Weights of a small model that predicts nearness at each pixel.
Model: 1.11M parameters, moe expert_choice, patch size [4, 4], widths [64, 128].
Data: trained on made-up ball-and-stick molecule models, 195000 training examples, 24.9 epochs.
Rows from block 7 of a small model that predicts nearness at each pixel, named by matrix and row number. Rows with one number within an expert belong to one neuron, the router's apart. Each number is 128 + 32 x the weight over its row's rms, rounded and kept within 0 to 255. All counts start at 0. Numbers have three digits each.
After each expert's rows are labels from the 100 images, of 14848, where the router gives the expert most weight on average: "responds to" is what is common among them. Only what is clearly more common there than usual is listed. The data: made-up ball-and-stick molecule models. In brackets: how many of the 100.
# router: router (model.blocks.7.mlp.router.weight, 16x128, trained with AdamW), inputs 0-127
# up: expert up (model.blocks.7.mlp.up, 16x32x128), inputs 0-127
# down: expert down (model.blocks.7.mlp.down, 16x128x32, transposed), outputs 0-127

# expert 15
router.15:095097183221194058141092104033148088101169104089145105116181168110087117110117139101158083172105110133146124150107161133141180148178165120155084104095096126147124117126112182124115125152110105161095113103142089126167126144166154141135164143150165148166089141126186077124132097136137102147150123122195145192102137154094060066171141128112106143125180155151108115123123141133164101157108
up.4:171113085075146110134141124112142128133083073145090159141133132097124130161113075126134056138131111135131140100136111100079194192107117091154121156128146114149091172086139121106102108093148151078125128161141159161121155116050175167111120076112067144155119142100139095062130181087140187167086221175151151115086089114151106125141209157115178099131169103139124139150109178153144119132151
down.4:102119141156077126130108072078149117105122162130150160177170140132173143081139113135127096141109126136108109154104161139097111161133107140191143184115109159152168098103106192176062105200122192172094137131189151112102084109090068102141148147096185134105118093135132107166158134125176199093146151127110067088142190143162118198137120181133136157126112128122142079112157115093125167109069
up.5:202150110128159170129144057203039183076128159118075102139113177104106119084102119144088158156171083116129164112164104110092106148107134140046122135180114098130169120140108166120153100118148172161158135107148154105083175152125064148161108190122124140106093205170124139142119117109148145132100137118138130122137122114124092124095109107153140067142101070105125099185077156129107171139140
down.5:101155132137163145134106215178110131168183138076126132119118159079119101194106122099143120113211085121110209180159120188111087132164116158122138115063145116126127102180145113136137131141110069196111123152176126102153091149164190154137150162101138187157085155126123163105134149130141162132070145135139153095156112147101110115121088105146176086128116119149155154103197090116076169120096
responds to: balls: seven (26)

# expert 13
router.13:164120070120153105138087154128198119181168132109147138110129167135189101177130154097160168108092140151066161123112143160144152160097158112124100100152104112112104091147180114138080142098160104145130080089129112121138147130132096060128141116151192206151124132138105124152157161138171103122083112113136186136116184068082148096072129138084092123114154143054137142148070079168059160091150
up.9:049101103089111143174093151150167214099151119102137126081113092122073121132118150161129136078135123090092126159124125070163134151115120109175140116141146094135183084113116127144097089143152117125104172161155152123124133116167154131134142077112128090118170065123173102114126125141096178103154114129125080096169093144122068142127100151243109152157168102099213176138182103184128140119122
down.9:112121180198180135117136084111161112116136144080106159135084146121086124071112163124101110174194103119166100096118122050117082158134143181115135132181151087178137140096098056114065120105129155164155144191176148114114060123102150162107185129124127079141107133133137157131146135170138164149116108138074134133158163159120026116157151166058169121129106122112111118107116167109131129116153
up.10:164146173109126179136192122104132127098169152150141135157122062101176167169236099148131069155122143177113111125139119113138127125090109145105155092118136147103151076107163072120144135111103125112128115121130149131115160086076071103124161198111154129151117092180138125156095090174123170162138201128134148096088061109132128126125104085118140091141169121113112047099178101069127069123128
down.10:093128136107108125103108152103140134094153187140170114122142133097121123184119133134131112071177122146129075109091128151113164114162088150121119164017094195065148074131115158114160116182188111100079129125124147123184118164145185123114095111193137145159121142120148097054120139105139156161128140096151168115144106072175148129139124088196204087145150166091145125118101100146174158120091
responds to: small balls on sticks (65); balls: twelve (43)

# expert 6
router.6:200191166129122102150169206149176161089173185078139129094098097110032106151112122106087142092118166158138113114155186144153133149097163138098074123221140088133105114124086134202204137112133149142083133117088123108144131143153131090105121102118188094103164138143106145124147186124124155125099140072125112130135130140091132109140143166155144083137145176114078120128086131135144161123158
up.2:117151107112129112076104152106127197075086096047091185143103133152129107099142093123136101127086113086129110150146136171134147158167161117138222152157125146105108092164143131077150148123134097098143055088193196109125079117162138113170138103099159116146119115111150046094130134117145126176196092173158118076132181153131133142173154182070122116091128102104090114141148144113144132145147
down.2:158116093085124145079138147157131175105160168181116095138142149173189144126131070142184126148159101132122086084124154087176094132058100100095143159110129084154084172164116110067141131148085051076153127140136101096099166129117079143143023130059120119121188095115135094102117121178144104133099163151114115101138105159168122189138115111137061123128130160132158152148120122081139143125156
up.3:090157074134098073130155121126191169110158175134122200100081154105100088141121166145105155107079148104119173102142150121143144142102154133195108190127228138116109199072134101153138163159093095098085137104127120090199171131128080175087098153080131080105129142158147086162151132121140151113096119159108103094155155161110126124118114153158092104146144128169115145129092111133072077085103
down.3:091122075124103110145105104099127038134094098163061105171111212130170151089126100121118154147175141144130139114137131141141132104142102148034150088122134100228151094096097155101142154114131103130133117123089134116170129090145100104179081132167135087108140078149170188169129136195169118124129132163136101160099155138148146118128161175055104093094157124118171137158111109167094124168102
responds to: small balls on sticks (100); dark backdrop (100); branched (87); balls: twelve (35)

# expert 8
router.8:130057080118133099137125111153066146111089077103097109176081122111169141129091119146154150133089107089153125089101142129082216149140155141141120096123101114126088151174097071141159109117142211178153072156101160122125149139150198118130132125111101050129196141144183125131105145106197100147123143076077155071137162095167104136133137137128140132147165120165090131119107203153151109145131
up.4:110078174143126104113108121121103102162111114155133079121080133150146073143139146140070127130133177135114105113138135144171126075080124162136130173076118192124133113141099168142114121168132130195066123155118130111161036155165154215146122067106080131136166093155123093204114095106174141116103153137146180089163088129103157118153087069162117060152189140092135152167151133131123137124103
down.4:069142114137103137104116152151112122148157135094128123112105128116101102104125150217089101110113110096141138118145147133114126109123134124136123120149161128172096177121120152125155137164047131076057088126165073127179211171132152135099124132089100187183114112155135178199112131133104198134165112068146136086128160118101138114128129170170135089157144183107111031147129051100172133137120
up.5:088144091045117122084119106158161112137155123094102145122144164109168051094109085079199137154167117072166095152149112108100140144176172113125129120134153171126094145101055151126112143107099133061121163101135137108144162138138109189126163125117093088138136145157219135094139108135159157150133114197130078143079179138153110087192184112078154167136110152149106133089114141077118127108130
down.5:126136145162082121149119053071192118132140125150159105133139152130135126085105145113085120106116152110180135137111141163118098118232101093102081132100122139145194118147096132119078152157128100117106090081098075106125117128122140084142182127095095136212148084157079144114129184098172182101146127136186106124094114106178074115203151115145140151128137157145145102100163097152110163070076
responds to: space-filling (100)

# expert 10
router.10:138157051147136108160069138143095120124157070110116099154156154130170157130129093132189131130167123100101141119147119132172069168114078170082096157087108178097095126027126103140160110157116141160156116169183128091116182106104128133165128175100126172064091111117154141112114126138145131167188102125127157107198137131182137136165077095103150102122113137142180139195124124121202122160111
up.7:172083166180173137115079181071181157150149124076111115135109115140110165120126113165111129077155112137160178114145135110148116120123110135093056074089150149146115077156110122095135108098065083183168104167143158084130174065122158071116112079131114169111144106147175180079152112152118122154138082128100135212210137146119148111119155140140118095105144138148150156126109133096199088120123
down.7:150126172094045109107099136122142102128135082107105110089110172105117173145112137093062120048133154118112104090055147143143166117110165174137140127084098130095129113148128139109124172173171126094174130111161109137132112062080109102153148139136170093107124128158111135141063116076154120130128133082141190188126098177110119173068131124100114215106162158132089199139175126145170164143110
up.8:219127152134074195155112120148128137123133046110148060173148066131119113143101066117170128166149112069146109152161118102191067164085139097067060108146104142116122140129076084155177149122138120107104109120148198148091137166142143110102125111160110151098186124149128148091110161129142136153119119136124151088150052100136152141189139123089163154119138189145128101130156117080126140149138
down.8:121109112143103098131133105119166089079086131171121076113109181121138162133115137068129133051138187131103109099113112132129155089150143093137163139091164095185141112112116105119070142170162127179129102116088152140146164177141136088178121058131119129071087148155106151088130157071189208106155124142147150084139104133178200136166085186142194153123106173075168151149126125116125125117108
responds to: space-filling (100); dark backdrop (100); balls: five (28)

# expert 9
router.9:131111154114137082178095154143135144164170159171137157123156149131168094143133187089144162163200155150170119153116116135115180134164145148095105102135146103157125153094140144072117102220106093160100097113148045099126094102105140102136136143139153171174117068126149070115173137158186135153130121094156080172071114117071136127085109096152175068075127113116133168107164124139067101146093
up.4:095126122095085179131166124125169154047145112126108105169123116097104175104170170118108123100126158119137139081103089114153112152124113072198101114125111175134170094139122107123130178154135199125116166134109154153146145145103146099086206088096144088104120176108024154120121088145144128168142150217097125112190082150098112085186126083128098088150116128121168112134140151116122178108142
down.4:125140124076133122119155115138119183149148119201134162083103132118071129217153136145097114140168134140120168126153155104141143186147173140161161156101148085134120142109125121102143090104074177103110129139059200169109135122140130087138072131083101138194134078103126156178084161106093149139093137143093121104132115073115074191088067081177115072128134168125138132119161143121145195154097
up.5:160136105104176147111169133124181103100147156088125202116124135114114154172105110105160096160144076140133117113098136095154140089141096131101123130099123150127165162185109120160098085106149093105132155088125136086175084136148169127084096156067155178076089055176129118169118145161150082088176131143121154144222173135122047119153153140092067165123165120089140086159131159102148130129075
down.5:129159152130154126165136133127127156107191150117128144113148105121164150136126108149157150181116114090133204150180145136129177141122115123082186147084137069205107134130153124141136126046090138107167126152111089140139095092081160131105103129142125153133039109113098115131087160165055035107086148125122102136123142120081145128127118164137085114086112081116034161138145106116057129081138
responds to: balls: three (95); small balls on sticks (64)

# expert 1
router.1:198155156099129227130132150053120173083103145131162087118185148129078106173113151128152148087133124122201119127111119039098140096109118069074157159171115091132184112114104136138154114038174198165162129124173137161112145153129081116119156093179127109122123129161134129110120182135154105134165126079146127102126120117118151108142152124118134123178101126089130111119131106118141186106182
up.4:097090080094161143160092116132122124125079053135164146172151197053158136091083132105125118132082121112122136095160112146087166128157165119127120145069155129190095179124139142145154148086127129078161155154115105109174141067120135162122146139075103146164189152112205169128138053104124181096144117149158133105105147195108179136149123065120121108115156123113120093146166109166141107074092
down.4:184124107156170127127166125121141077150166105023108143125129143098150131185091134123175162111127192139155084072130122110132162126053108120176137110106169184118158113109136120122203155113131124103138114147158105103179141138141157186115136145120149118087073117115135153103130151172121178142127127106076123159155233110127158100064093126102132069139091110125142176147059129161115124101155
up.5:135110136165188154102102099133121077119167116138135114201165137071132132077127132106125041113134094143156142117078074178137134114115116173138168103077079106117130105161161151145177117101126124108179113174148066148136140152093117111132128071146105135154137193137079102165141154189131105147125120153129157132161207134133134140166116138123190088151074122163139084130127098105072047167083
down.5:139141119162116118100124103169139092136154095075140141095138099140155158151120119157125127112171095162128152125134132158095169095119066144103140132141151152157155056114126091119087175108154141076165109170131125136139144091133177148144179106115125024094089145138122184067138073106138189101151111154088149092113106137137157117023054152085163174121144089139147149114064149104152071155143
responds to: branched (94); small balls on sticks (75); balls: twelve (57)

# expert 0
router.0:157121143156111107143129148122156138116199164131129170112143143134123134177133189134163196147175108158145145195104124126151154164179105119055108089166110072159153143093102169117133104172134094158091149139208129125137073142149163119119078153166125150146120119176146122148155171146159112146106128140152151183161141120090151086049099127113187168083130130142107182102177133121050093139187
up.7:099126101134133107139089092115150120116154086130111110121109096136169165114118152161125111063174128161133064119101123173159196136130111182091148145079114172120121167134124188149166131121127094140144076115105113076145053130157170196170173122124126170128105166099144144133145110130107078113183198116090101156091075118102114113178018113151146116091165163141156105078139114099166145168133
down.7:120142121093160162064131098107146053116164124149151107123168161138137152124149063094125173094199057132137120163161126159132128103075159143117099084186143221101168133082194118116179118079148174102153174118170143121114139120095113146123151104081154121135100122102091127104103155122146113098125155155153117131139153140155108123178119141141049191180144140176080133094131120173103141172165
up.8:150076161111193112096127080167155101135173108058109117125138090140124131122120141139125114103109105089118192143139141102113181163135113122114100123106083218105114181172120097143134157137126135164101124162159091178135133111139183107132173145047122108130088117151174224107147139133098133120135139139096128127122074107171117088125098130114086165117129098115187136057181097065184165111163
down.8:120157089123100124109131166103084076156077162130097128100094074158100140185151159136126167187103143106129138153135110118134155105163094122122137106157121098179086122175159128135111149068150134133128149137086139148138163114127063136088159161091107104201113109156093162079101137142136140116159135165148105205154082120143165182027094193085070123140143124084125108120156189141116139060106
responds to: small balls on sticks (77)

# expert 5
router.5:135161106154081170095147102165071153131083095168152066203120119171179162090117124074174148151094139104127185100122117158164101154093072147184146112148112116126142130202132100092063141169139100088150145110122162133132132106152135170128106154094102089111075119132136124158091143148148124146083098142107154108171076116155125172097202089179098145105099120129061161118159170143114148116076
up.2:189168148131118130075134116124189130163093113073105185095126145129153096144146101111123175196142111127154101090091136159105145078116144147114161108147094100132079068160149134116154100130217058126137134111129168119187122078128128111141139128083135089184183122102079064113107159108153141107097163148125145108152121117103137053113158154106099190119157141106114156091153091218112139157146
down.2:130132128166121128106120113115156137168132099173145111163207154142156108138115146110155143120123157138149160069130108137159058130151122105075169158081138070156175175151127136181060062122044129154135112173125153083146077149133142141112153141190169123142127132112122098167133173054137106133128093128165121194139143180110159143116126125141107185086115151130054099146144073092132086067107
up.3:106159106137149158129144175078108078087161189043110134127111132173130115103087148117115127151093166098114120170113107147180114163147151108081129089133138134141170114152169098099099133082135096070143120129125097099125178173111125125111152086176186116095048194098132117181142135119128174132168128092193168142088123182130219114130120139152133138143110086080082068169116140116114152100108
down.3:146097131140135092172137139138167048114150132132130068148107146143068076166139115081104157146121157118128115111115116139172123129151112108128139118132156159106070123120125084150086151084113169129149138155114047142236108097108130125123119109155140166162125132122137110071122097123173098156167150115141134196137169076102164046079194149099064135126145130130125178074120146184093128150188
responds to: space-filling (100); dark backdrop (89); branched (87); balls: twelve (39)

# expert 7
router.7:149149215158145122158129100118117113076154150137156197114101175187111124186157113150126114192113176159110147116125126108104136133153127082106074191106139132087095093139095181141167124137103168132168121178079145140093111151137132190155108096190115094142116190131125094099117078104038111139192115092176126130125167155128147118183077136114126114109120148098144134103096136142163202123120
up.7:132155107112105154130115149085144106085150183180142128126129128123140163175125196177156162091108116074127123144100123193137144136131133201174074048123133119120124106131129098088121129171116143114172097191166159142149094098092129143163157159097099140122143140170113091134083097139035110117131104112143118103176087096122125143089121110152065054136163196125103171135078080133177139137082
down.7:120082119151172122112115146132099113071126082077104094123154073180129096208128122123073095141100123128099094133090113131130128076110132099092094090141102105167141112077142108138135168110117203150130118091143127137110107151078111145118133120125138164149113202096147055098141114099133015144115118144141178078128071155084144156080115171154118093154091084134110133112123088102119071119193
up.8:208144144141148128125089123098136151096127147082166083145130163126044125155115120125106134106139122074124104112086148121135129196117188104129101148191127198121147154128045114133138098120143134156144166129094196079089137100125128127148119114109133082157158105139137128039128174200074103120129129131103154182101120131108153147189136122101098154153179110129109165114049120161135067119170
down.8:161112166090148105147117088155139180103158110150120132083128115140185099113130072098153149137179114116101140133116184065157077128004153124187120110144119163105106131118139153108182096147082144100172109117176106104081121063115121123125105161110129131108178107108119149085096110106101159138124158110148143113095130127165126139045100093130048153066184136126098139094106161155130100172155
responds to: dark backdrop (100); small balls on sticks (92); balls: twelve (40); balls: eleven (27)

# expert 2
router.2:132175124136135130106140088074165124130156122124095139060102172164057116153101074112142180125137177161135119152127124096089088127105159131075151182087122093143108088156107169134120159142112144128143126134094142114090100118148136131123125086184126163173092200121079059105136129108188142148110153123087161097165175161131122142198167060087143080081121144111097141156099084111139173100204
up.9:138155144130100103145119178122174184092108124099180141110114053169143168161154129126156160124102106114090083120108122087191121138120094125142130096136082118118156122140171115146130159091150132136161106073064193100136093168109148133140134114102173184133090085144125076126139142072110196142037108136112140108209081125118145101175129168106083155067152124119169184120116147135090091168113
down.9:138141117106152156138134119116139141127145119124071083101083130210122166131146132180136136141175145122095121131147130144142089085086065155077076043151170116144132175181138147138137110112071110149101121142120148114140114094128140149124084096114108152081105075146125112147091148215123150105156151121158139132078136141212138088116146145166133200149177151161036073135107130143084081120164
up.10:167160134138103252108167131106124149117132161131146110141178125096148166124115128153063132093161139122115125120128090201096116139112106110149114188172191081064156149179137157172134099043147132119132151085121088127116157095170142120097141130167097140091074114097115112150108152090136101118142084078096085111164144132094158086116095123124150130140146126128150100086151073192097168184137
down.10:080161148097139061144152159129183119162199137100074125131111148132176115122171100095127155116109098097160154093151076060190126111209140130071088114083128042102161126144111117149132098105151109110102135125156146140164080138135122156101117105183114105109128113160101113087142147199124205092112137112135145133079121139145165144142136100136131099081119071154205124163094107078164147145133
responds to: small balls on sticks (96)

# expert 11
router.11:142137094147104136166083121119106138072117099147142120124086181100143154151139200129151148054122086108103117097130112159077076124121105125166114168162159129075169158062140125174139155150124085136098150167116082151102135121106158163151129156114081140086146092123168201202122176088124145120160112100095118115178194086092137126100085113135064143115151106125149162143104087187134073099070
up.4:118107085106140092051127163147100151159130159124118135130076165113158113158127133179144073072160093130120143157108103143246135136083072131151153164193133208084176164124157100116145163073153151149123118159156157126186093114176122119107126133155145112100103145112138136078120120141112147148113151150079094162067114129128110086121072118100169106129067139164147156130146100099077119088171
down.4:133110161101025090174159106127131117104078168117081105205128124186137119155121105111136130108092117115117112204145135075155094132142173048132071163125131126114170127120137140112094144125144182123125141136161124126054154128125133090123142141098130116120171093170099146095125075102091141124165178140105152087149047145150123187154073139073162087177123080117103139183120148098106130144128
up.5:151148141137055090098135160139146110078120127114125092082081136180102091182144164118146187154139124084082141146079126094149144156097072117144106125175182118102136192095135088087123143111175120131141152106122165127124112147163154110168122164127121103075079079149151182111111163142138115093095063155096108128139102123132144114126164176135145156094152094140108179255122151069109142158142
down.5:072139098109125112188145151156152154111136086157133141119109165062056130162161176103129121142155111095151086140161110155067088103106165135156105092124093130181123087122135136101125068106171059107098122142110165129116110150081091166109132139093095068100209149128136160150129088191107169131137129125099157137105103120146136210182074075143094129099125126103113144091130148043125171124113
responds to: space-filling (100)

# expert 3
router.3:156109138150128116134084177187114078140149149126127076137096082144156100110101165142164140146162082176121151169130105120133125084137075126166177164068091222117109134169134126090152100147097109075149127097163135066146141088111144179194113137078152168103064108100114113157110102136143175118112087112104079083116109159106106080180125097119119145071103167146076147163130103090071114112117
up.7:107113135132073171140125152119142095176137160072084108159103086149121131078091113125137129121167093126142109148133134140130128112160169161123176156128150118142132134172100105109149156160183082086097109074112165153188176158204112174152091113168146123171132152132145123111144164128106143124074095144110105108095161092056114146073159139060222108041121149136069177109120113134147077144113
down.7:136107117079129117104105109129156164096109149192183141092080116130092142107140113145086149130178123093107133104112153130053157092197094117164135145125100119085043088188107156139116168124105048159101136127159165112103089086134157127133117129147071133120168135088190072091151108125123122166122090158134101117182073143103085089155114141134167152136136158111068078160074171134134142117070
up.8:210152164133080139098098120233126075078120135102128124130117067146102095163121135143120068116129084145157080177146106057129095127131115110155072125051117161099157078169124155141116116108137172094172135189119155139097073127128143128153119121130150117155102185169153068126080160118089128130184159105112141107139085107158186127127130137138123179145167141101118085146156145155144141074143
down.8:100150100130132130132138059094146116068148110159145052130142166134108143084151105155107098104110154136054101155184102090097119118142133095105113156137132117181142119181174161130138143151178195180096080087065093131145122169114156160121152081103138173124097141109082129190134128076121126078144160122172154109096062082177116165153134132192146168189126154096091103117159091146109124113143
responds to: dark backdrop (97)

# expert 14
router.14:129114142158129099171148113138156104150120143169141077148111143135172146181152177111073149154126154169180110175129147143125158132136181151085139053105093121123069102052127130098122122137170124142091154121171074071143064141089104074173125158100142144102144098080119046127176125124163162146100126085188127197078137122074112126056107106124155098129124131093172129130149095152101119115099
up.7:118145138134106175131119134125165154075089123080076117139157076140128111132135126053104099127131100119182154124149122125174090156128124131116119126194134177155150128188046088166085178092079135130087139114117143134124130113167171168109124099179113152120162082143103124078135137178149118159167172129070147120173091133118175082098157191135114146218083081145095127151114128073065127115132
down.7:137064198095170107126147123077133109102114114137140175157146169097073146084097178107106196056116119126157131121104176116083070167155163120161107091126098211143123134139118155138071126136135162112115133131124149148149124115054085142112151127110085086128124141082162154134163115112146163176110086139112148189201194140079085122132094102111140093129072131079138130146115143164094161114114
up.8:139140101169122132182126163100151108173130145039114113114154076139166114140081116133107113154165128116052116097133157095181073129085092137131116166123151149135135155092067147143113113116108110163172193117158132153103183132145115130087155074106168175089159105178109141136150092069144126161054100106108144134120078155180100111191123154114150139130134102080110150151052170101184122158159
down.8:105144164100109136112160131077122123171198115134163155111125184158163158053105109155192161111068141102142115116155164143106115090050064152108116140184140169131113176170140119113168122087095178100126107124166130193079087132128127100162131125147120139157197086097102149089150082097094184105136175135117107104146104127106108173176142165076120170119145133119163095104129162158094116170089
responds to: dark backdrop (100); small balls on sticks (83)

# expert 4
router.4:112115073061123146073142155128064075150116087120136109207157092119139142104119089114146109062109128098165124144100089155186156108084141139169164124160138157136145151184173083128149120109142071120158157124188133177180146147107096125098141183134151072130205160116129114104150147127137189146113163127127109128063099151183168122165144104154136098138111121133139155111136146067152090203112
up.2:149188095105153130131140168140131146101095159106130067175161100172116129129108162138201152137174167062089123118087131115138132129120139119122206119090069116140065103122126120093147090116127155069144107183149129145098093157113123111122161156075142110124124110156149208104148100145164145110135115088149167110135144110131138178162107094192139146099165091064184037153114123109146125096058
down.2:187109114133158147121145122144115090150115083082116144155099178147159088103124144115176105206125100148127139092119116129181077154115160122164183126173157145130142187102116125115085095128098146143181141136091053120132187110207165100125135114117182130063147111159161122118103138160121075152123129098121141137096173110156120158172158156069162127098135064102121156207172073098102128177110
up.3:106122031106219109136153191099129136128128143144104100105100152159102146162128114148104117142149136119153113149132157037225168111151098075139135124122185194077130093110120121143124104116082101191131110104142133123123176125112157119163096150110174076120169143154112149195147067132107142144130103159134152157169171121116082117135104112155098140119126078076098164095087169126103084118130
down.3:151141181100088110131134149107116075128145112022140112113084123126129126109124061148053172129100131071113131082113098116211165185112115107109177085142142126039162096127123098104134112122123168161127129120126124077169128178174149118120139123159114170121090122146145099115142133085146106136115171146094150137141094179085076078081162097126170128161118129127090131141188114164115166172182
responds to: space-filling (100); branched (91); yellow ball (68)

# expert 12
router.12:064083140123161114103161180161181095134168133152162133134153127145156089131099123093121136125102139128194150187113125081149022106192170120138171121077171134129088139045134123104124133097130183166119164171160147150147124135117178123129085119119147127095150113170136152119153116143173114081163138108127136175153086113087179133126106128156123216141160119041089137108130090127094136101141
up.9:152135120104059123122145077155107149087117103169171111117125086158163132144103087163147119067154116105123080071117145101120118176143179158109109131157153102114133214067126070109186147126146145131124071096096156103088155128172091130112187129159111146135114125159090160107130160092139118123202085100107131120115133142129190152150134110165128186139126117187060179129112160135175114042137
down.9:118096143126106086136129106147176068133205106141144085161175189106123152117124145116129106083165144117126101114140109151100153152178199136138126139044145142135141084132087137161087135157167100173125103085133136100140139158088136112126149143083112131092126115151152199146097139155100189108098090134116115081140119151090152154167091131139132055101134209149183064172176069104123115188122
up.10:152143061161104102128161160109128173150082110131174129160168098127128135185125108079158106076147140070085167104115111153139030122131130112167072082157110128112147092175121093122130138139117089113158071102147094125149179139166103198100133152143106157099146095175119104097115108071193136146056159144086062123135134125157079124148146134186139147112148136141160145193136143088155126170143
down.10:178092154202082148125144140118166141171125185172137089185173146123107116190140082074136173157089148181145191095114117135104185153121123104103111084142119157079137137130129101156128092119099112051100114144168220091161080102120078133113127115169121113111142121111133111140129065116106114098149121150096113158157188157138082143108118154112133089124096104161162135132104124140162113224138
responds to: dark backdrop (100); space-filling (95)